From a checkpoint of a small image captioner: 19.7M parameters, trained on rendered dice on a table.
Rows from block 4 of the image encoder of a small image captioner, named by matrix and row number. Each number is 128 + 24 x the weight over its row's rms, rounded and kept within 0 to 255. All counts start at 0. Numbers have three digits each. After the name is the row's rms in percent of the matrix's.
After each channel's rows are labels from the 100 images, of 14976, where the channel reaches its highest value: "peak at" is the part of the image that holds the peak. Only what is clearly more common there than usual is listed. The data: rendered dice on a table. In brackets: how many of the 100.
# conv: 3x3 conv (encoder.blocks.4.conv.weight, 192x192x3x3, each kernel summed), inputs 0-95

conv.156 071:127148122116103091098172091096128131091127122103061111132103129160133082126109091139148084103123110125118136131122098143085141110109162124084100113123115116120117135112097058139103154102118145091126112123089132158121079169147067120128132106143159125102122120120108132132123137125149170117
peak at: centre (41)

conv.73 107:148122119113102127161070131109113120126137120124118123130077159154108120123124109058124152088093160145107157100109119126114109108140110138095090150080132143114144139131141145123083104119168103138105140114121119143132086138115076107090152128126088133137121123151100110121152119113138064113
peak at: centre (51)

conv.39 124:137146144087139058136117105045154122101162121111130148128143153113140142098169130115151112117124128145147117103148089086157139148112118140117128104116122111149070188096132122139098159130197125119154099155147130128122159124147166123132116136141146129128126138222128103150116129148143115121
peak at: bottom centre (32)

conv.27 067:192134120069177060103127124054115132102100121130142143122133064126078096105125105139147147158153091136121135129091113153137088142112155123163138146117126119122110130132114094135070137150120132113159101079135088122135112154130125138141124136125133097138131112131122098122129127153096129158
peak at: middle right (33)

conv.84 093:136125112116095134108105088124129079089132142139128153128093156120126145113144148100139138109090133089090138121100142146111124132129083059123115110118124132132117137158136110121136107125139085121104138119131094115095102097143169137112097110116105096100108126143069127104115120113124101108
peak at: middle right (40)

conv.89 148:129128096090108105121103082127140099120126140123105123138080153132095097111115089084141134105110156102106164085131120144158155135157082089077072099082149123094117166137145125120127104117127124143101129116129138155129092125160091099106134123102121092110115123170113121114144101125089115107
peak at: centre (38)

conv.81 101:152128118115130138123159128128094132111132157110112130140118059071144160071150118144093102136102121098134116132073123113127181116104135107116126135115113123136147128152131136114155131110126086127130120129094133117133135133132159124116130129134113119129114104115126105094122124109114074128
peak at: top centre (53)

conv.173 111:142107093116090102109106060117100088128141126118125100121084111123093114111125086101117093115117151101131171114127123169135138132152127093079070111120135121098099161145143118123131132129136142142059114105132135145116112077154118119116134124104129086124110121157108130118130122135066147127
peak at: centre (35)

conv.177 151:152118104122120117104134100107112123121114101115150106122057098123083097123130107138120071089121127098132172088137095166125152130106143127076054147105121118084103152118138126150133119113143144120049102102120128124110111134130094122106129109112126117123133111156147135124151117149089138084
peak at: centre (34)

conv.93 100:150144150095105169105091135081110139131119098145110067120127148127105110096105134120108120128109086104129106135104132108137108134111119112119098140147131152117110144137062098132094130121122095156077141094134123123143114087102176104122102102063099111121115112122100122103096079097097099186
peak at: middle right (29)

conv.80 097:155101120096128106127083084112102128127098093109104123123071108090085119100142114120090076119096126109084142121109109147099142115101126105086072125121116131125082136153115126136102134120131109128086146112123110142124102096103094111092095118116129107125144122115102118098120129095063126147
peak at: middle right (31)

conv.33 096:110120092090125107138077099149123106136106125126083135111070152116125105085116108096125133100088162126099145099125091123127157136155127079106079116092123141120127149146142132139085128146117131126118108140140109175132087105116070119101119122093112123107105164134093093134137134099147125149
peak at: middle right (29)

conv.116 091:064098110137085104100138117124176143083170153109142173126126107120116109135128135128145117150119157115110115137115127124126111090129069113130101129108139103116103141082154125150120097123122131072141123138136101117102113074200119111133149142117085135105158135137124081108131125126098133143
peak at: middle left (32)

conv.55 106:148137143087129148123117111139095098112104115121133131132143120128147137063086105152122136139112108091142110124083106168152143141143151161132126108099130098146122131125160136113080142122096100121148158141119108089126131155115075161116162116153163105111145112096109116177121161157130135123
peak at: bottom centre (29)

conv.95 087:136127149113137104109146111122089133115106132141149139133170120095101103090140123098134190138137138135083112147145153152135060120137084154149155084156138101103106136125155139117125134106147146101156104033127109149102127118070146142131124142115132133108082136136123139162132135164113131145
peak at: middle left (37)

conv.47 114:142159094137130119107125101119082131141124153152130149133107095125153134102132123130113149133123131097111154141109132128125133155116150097148138153107113099131135140117135124131126107138139147105137114133120139120131118131150038128144110123123108141107113119142112091093142164113092131128
peak at: top centre (35)

conv.164 087:105144092149100128111136080113116133134127108100116131129103170093130113125135071115134111111129153116136168110118123156135118132130145121102079110105139126100120158133146101132115131153153161081126113096122143132132122076104094119091142148117145080120109101162121137139161123162087114143
peak at: bottom centre (34)

conv.76 114:123129135087131173154084122093118108120147146143094098069115121132108114090138128104097096145123116096120129150101149096155101123125140140114118132156161182152144117117062080112091112147149065133099125115146097147122156087104181110123124147085103116111131126157112107136114115097137095169
peak at: middle left (28)

conv.61 090:135087140116108116129117097132102093118126102132155108108056116110099109128127111118103118098082135105125164105129117146105147145102134140074073126112130092123125132124147146139143130123151123106072128133119143104111104155124115130090138118119098132123127099147128128135137139131154123070
peak at: centre (41); middle left (34)

conv.182 082:133153126099116100067129109109107137097118127144090120139116091117154135113092113154108092139127086123110147117113103113085109118110132114153135137113118148127128089109119087143089100116092084096123117100102079131107084144106102118146084114138118090085127113117075121066093073100114151126
peak at: middle right (29)

conv.60 100:128156126139114092125140138107086154114077157158169128122139102114125153108111107127128153155148140125129125137138145155133076111110075175173188133156131108097130134098109130149118133123141133136156107072143076157108138123061129148179133149105102129119105100150114139169116115162149133138
peak at: middle left (31)

conv.41 083:109120107119132119140129112106157123121130153108109131099078120153132072120134116183100145109096156098123118106130109120123123131133129086108080131101124141147131116109147095150121126164153100120136100158113126052108122167148099131129190130146148109150127149152143137164152156124147174071
peak at: middle left (36); top centre (28)

conv.118 095:141123078095129119130120177123136184143128136121157146146119092099116125146141114113130106190138159131114146161140150136128080156118089124144123124136137140153121139099130108147093131151127091118184130090141096158097136069100088128155115129108152152144135126153128121119106154115110115186
peak at: middle left (36); bottom centre (31)

conv.5 094:127129118138104110135124116130156111128173141104065102145144110101097134115106147115104116151123172130125133148072151104117118084134138133111124090112135123106127110126119152106137139112092095121147160131114132125145122080178166098112118141113122158124147147129072115128136131111093020147
peak at: top centre (41); middle left (28)

conv.186 090:068118122131112118119113114117103127119116147143117109108137064109185151097104104131121105105105090087140143140073126117111111088115120110157179088111096086132141125110113107106127132132114103108138127142099105105133138136078078102153135087150118103082131103135123126129116090126160095130
peak at: middle left (32)

conv.174 093:143121125126098110144122112124148135093173115098086114111090141131113102123122113133087161078132125115109145085109082113114090141129134107093092102120137082131144110133104113115092148119120121097100136128141172115083115099087107122083106128129111125161141140114133115098102109142172157107
peak at: bottom right (29)

conv.165 081:088109136128079096097100099107127111134141115122116114105116084099129122123108112117095105097098120109134142107108104125092113100111105112101139092113154113073149107149137134111136091077108090100098123096103099134087112106100129117123103145124115105106114095129110116112091132112134120059
peak at: top centre (36); middle left (28)

conv.48 103:112093104120089118139116123138084117149130139138162124129070108100150086106118119070136140086126134128130121090140116115135136118128088107110083153087111135139146093128146147130135115092141146157108122143106128110115129162107105116096182147152104133110127127163137116133160131139146104121
peak at: middle left (32)

conv.16 071:115100101159051134153110112119157101126086136093116138133153123153109108173139086097153160109135124139127110107142123110164106122162093109092096133110134131138106129169116132123144076125127142157085158148120121102139113130148094101138116147108092122110116099118109100071151142101066115120
peak at: middle right (28)

conv.133 078:125115159102133145099106166128141132151127087156180118117166139091150096111116114083116106104095103135121123129116140118157098178090115146146129142154149136158146143116115089117077135133129089097139113088130087117112137097090113116132109117098128132131104121127129112125106133093108123162
peak at: bottom centre (30)

conv.138 081:079137119117137127150136110131066138121158120138109149169150084098168141053092164142128096100122147088145087094110111107126145121118112133135106107120106102159126131107166147129111158107114095103122122156124076110114138128096159124111146129125120108119159124149127098146092121143096085107
peak at: middle left (30)

conv.190 127:123109133121157133141116104136135073127116080116145166157180099121150107102096117115130119124108139105107122112106099139131144113134150136140128086100136087161114123104206090101127143107076122127182114135133128119131116140136129120121152135142142091107123103100106108163127168146139137123
peak at: bottom centre (31)

conv.132 120:137150125064154071113095129119111122146133109098136129153134089103117112050132110140168134144129150088141142116133103138124118112130152153127108095099096099141087119105165117148087133125146112107167128117145114121132103138125098131139147143137159126112130116130080113157117155164136131152
peak at: middle right (31)

conv.52 094:134121138150124135138096131133150106123165094132134138145140116112132133132117137133129107127114103110109141145112133124143123144104144139137112108099147091126101120143114133140132135123099141146125167117123110126162105139175056147134138113135108134112137090120069091079127139097088136111
peak at: top centre (48)

conv.70 161:135123100112109106101135104116109134115102124124141106131028119131095083114111113136134085089117124109127172082146090151133140123129138128091044142084118114099133144109131132150125125123143145114074127126140135146108102124110090126123132112112103128105131103150138113116132116149091142093
peak at: centre (43)

conv.170 082:157130125093087110101143102117103138113142131102106117117109101111111169066122127162142094168173145126158126145105137149115149116110129173134145143107123105113106138112100119096082131117127164153172127090141103143176132081141095129141150139105087118098111105129085103167113092180125126131
peak at: middle right (30)

conv.144 076:128116101137112134144142112134138122082165088097141128118132139113080138157108094110119062110151123170125116115120124116147183183120134161102105116104145115136144133137114112087140135159094130142122158126111100148148132096160102142093164130107158121170086109120128133144137074145095079120
peak at: middle left (28)

conv.181 107:134115134103146153168099117146136102151157061144115102136151114131083135097132155115130116150143172139114105125127160168199139119135163114140106118137130132141082131121143142124143086109112125131117131163140092133131128141138153140101134133145117203135154100101109106092128122111082103137
peak at: middle left (29)

conv.169 085:107136124128118135134111118097122146134138135125118117106101123196109154099143104120127077144145131139157146129130119127135123136153130155135132123106156133147146158110097097091117118145179137091154109129132184151139135139102048119156157134114108119120131125133158126138127126160159137160
peak at: bottom centre (31); middle left (28)

conv.88 094:127118152092158090118142092117115140146122120136123150094103163105083109127124105156100146125141184113107118120165149143137125149108165163099093096122152144106131121155142133164122141096124142101115120145094143094095118165139102159083142111149162135141149138121146127161160150156154174091
peak at: middle left (30)

conv.172 094:159146121136154156130127108112092105119125128113086100133145101090116108111131117113111136139086141116103116154082117103111144147145147111117115115102109102136114132126121107092144114137122078114150129105134099108136100139127123110102134124114103109109122111080072123078128113101114119155
peak at: top centre (47)

conv.191 078:162119092154161145106127105108104135129149122100128121123150081143111117114117107125115114141095154099113115135063126096134149134112169106150132129129109102146146139139151114102145155108104101110164121096098102114125143152095105095135136126118147101095112089143145123096112107116050110146
peak at: top centre (30); middle right (28)

conv.183 104:097144158093144152127133122104127101128123132125122130138139111148165147072111138119107134141156082105149128131083114188211120117124143125136113119149134106144091183126124107130117142133110093119120138153140129124161161154120118131141127108115108123130139115177091091129094138122080104159
peak at: centre (32)

conv.23 151:130121118100135134117095141128126171148126155113146103134086142147125136095111122116164147148136139130139151143140129127138145146132133129125116137091121118149138144116133133115101113156143145126151149139146135129145111126114020134142150124124120151135113124137128096121135133143114154152
peak at: middle right (33)

conv.96 083:124110106123109094089121081125124106115123097090109115125084085137100083131125092113103114091145157120129124120125113151135105119116113113091057128088139124121103171115153131109128147101132104130101113153128140110110100106132062115100125104126127104141114111133130141116116087132075125116
peak at: bottom centre (32)

conv.15 125:122168147084126088125082120128157097148139099127083145161160132117123151097142151140137119152153132131136183137110110172128134119153151116149121127133137155108066145122093133160120099126094109125115150087108126147168087135167100117128132112085098144131151144124095133080140117108149132143
peak at: middle right (29)

conv.119 141:147119107108114114082114104113114128114105119120140108125034121122103088106114105132129081094102122105113176090142087149120160135112135120094055128089109107100131139110131123140131105127151134115077117115145141146115099133113083110106114112107117114113124103141144123109121104140121150076
peak at: top centre (36)

conv.105 089:119138118098105130136110101153142065111108144120147157139116108142150113114099124121097123102102117100144156119090126133164152148107090120133121140141142141115147151122129126145171096109088103165104127134116108099126142154124111126155160102136148111151141112172124122090126116119103110079
peak at: middle left (29)

conv.71 090:133153102132134142119103094138110094061160135108080122121139102105118118089153130097124107145115138105138151126117127143112196138131113138119131082120143108115138160106142109136146122142143127123132130133149132118130132088160107127141124127094086101097143147142101119132098090071173131121
peak at: top centre (29)

conv.25 095:119119133111127115125167104143117114117190110132120133145160098083093111094126148127160124162144170122125111142128185142146089089114113131147141061123101104122104125106154138134186133101117155115172128111121130122106122083140201145111131127117108117101139101125097148124135120159122132132
peak at: middle left (44)

conv.2 081:147119108137162137096110096132090124125105141090140125127115037139093153102124122104141120154128148106136174156101141144133122117131085121143151094127132123129148142103122153122172088145120081118150118105144095152115120141121120135138173114109096094080115112160109116108154108128090102113
peak at: top centre (40)

conv.168 130:117109086097111128121089093151111079135130138111133126115079138125077117103141112085124125110098159121105169103112117146139170117140073088074088109100144114099127158144133125115123074110135124147090114126147134146143102128150111080092127135098105080134094133162122132120141069123094131115
peak at: centre (44)

conv.150 091:127134109109149117142136134134096122152099130135154108147127108101130135107115101141131156168157162141090125123127146154137093122109077136148152127145126129118127136101145152145132134120127111119176105074121090121103128093060126182134120155090119112107120104144109138170132143171122127144
peak at: bottom centre (35); middle left (28)

conv.28 125:125091158112088133112128145133140141047215145095128124108133125108087146101126123132153067166119111102120148140122134115116148115108122143103113121097131133117119121102123112108144114155112134098144144088084129120128114078200134139122150132102086114150135110112128102134128088120157124113
peak at: middle left (32)

conv.77 103:126124175104117162125098108136107117098131126085093086141161103132145144077150134117116100143171117125137129149117130171200107116124133132123128108128126134137111142115130168119120112127141112129128164140123155113138162095097128172125150100161093143137148113124120133110118101135118091169
peak at: centre (32)

conv.82 078:115133077080124101142114131094119176126111159120158172143107090115097140091133110147124112174160156114130144144099136137113131136126114178151116142114149159127137147137147078125099140134159130158160121049134089150141102096080098143149112122087140119130124083135126111121120119164073143159
peak at: middle left (34)

conv.101 078:148137126164142154122145118123140133103173071088083135157159136100096138159135112154113072109140108143105129113065149108121151142126162134097107122120130115123145141145114117092140121115125114108144134115126071147136146063163128149109097152103156124113121122135079108091125062108070083124
peak at: middle left (33)

conv.11 089:109129133112122126127062133144129109158125125126127147138101146117123107144132111050093131095089142115127155104137133117168099123148100113105107138101146118123127152129137136128115091120132115109103136165125126147106099144122061102101123132138103122097127093171102129088168133070128061105
peak at: centre (61)

conv.72 076:123089109093160105098114166153150149129146132114137137101076137101098079110107120176103118135163124161102126116148082113099160150108149144091094125098136146141140119134134147148131158093130134119084132106122150043107122125097122151069089098108131105147161147112134105157118124149169153137
peak at: middle right (29); top centre (28)

conv.103 080:108111132148171089122142125142114132142067141132146109099082070080120133136106106137103136105120103135119120139136117120154145121113144102102102144116141107080128108123118140140134096119110134090129110099135073111095108106106074138144122122127151138148119090139117089131147146135093130074
peak at: top centre (34)

conv.14 082:129133101136100105127122097130116129111149155101097135120167089104094151106149108118126070147135151112129143156112153134125118108120124160153159095103121125127114108111120128119138120115130105081146132072110135132137102078132110119117110142144110125108135123121098119126132102104175086155
peak at: top centre (35)

conv.143 098:127119117154132134156160145165105145127111148143145123158083120139178151125119144164091122117133142116100144123125093122144172131109128076136111194104151111145145140110137113140139135136123110108120145149153156121134104147126098148117076119147119142136123110143170078126116159104101154135
peak at: bottom centre (32)

conv.115 114:120121128098103141141118135104112130133128162138143120172144090141145119107089097118092145147124113112153103126107140129146084132123099127119157144135145169118112193134090128125103156122095084131136170162133130121125173124110135107157145035098103123125139145172125143141117143119124087153
peak at: middle left (30)

conv.78 099:095121115105090092106151083110078115086120123128075123122065100104158086078089143169153099093131123133139126100104097130114093119131155122111074086113114099112138129116120123136085145118122162083123112160129134118074106107075139136124103112133100121132145127125116116147093111165149145120
peak at: bottom left (28)

conv.160 095:151139127131106143112124114111107095141125145104138113126129064084152125105129138085077097133119118084090112122112126106132136095116132087124136103114117109125096110118097099106136097078129067128150132127109125108130131096117142102117069128142108107108115102130120106093121100121134071118
peak at: top centre (62)

conv.13 084:126162116156116096148106124091128106102091129167104141107128176122127136166110136109079130126107163146108119146093135098120121157132134133121134145164152113093150141148118104101146145115148134164155108130082157117131114126109167158128100122115148174130084065092121123093108104076136068099
peak at: top centre (31)

conv.125 114:137085131103135128111099101147104119123107115141106145126141109125165131097104109133131107135092114091107095109098094067115136116139139128148120105078100085134145103117153094100092109129121095140148102129119126100115117124133107132102134110171163107095119117083088106140129149116131119131
peak at: centre (36); middle right (29)

conv.154 072:127112120161108071146094091116149075110081118145123118102141136137098158170121119094088146100119094115116137150084109102114119119102086141127115113121157111107129133136095113131166099108120108166105144085109103135118116117098136131103121155137174111080070105111148125089107122072129130101
peak at: bottom centre (33)

conv.110 096:138142111153119140124120140126127108110125176133115123141151078104148129125144113052126126127126116121134153100144147123147140141134077145170144099129145123138140157098137120105167116103145122120159121093114102146145137077112090127164148141122089112093149123158113118136150098144126067136
peak at: top centre (42)

conv.112 128:143123118103135132134101120168105117140141122139132147138109121100146131084130127124112098126101144092116131143106131114121130119120148116157111119123118106164171039123161123116080116143152105143152120146168117123132068129119154120122126205151155114113125124085096097136105148121147131120
peak at: centre (39); middle right (28)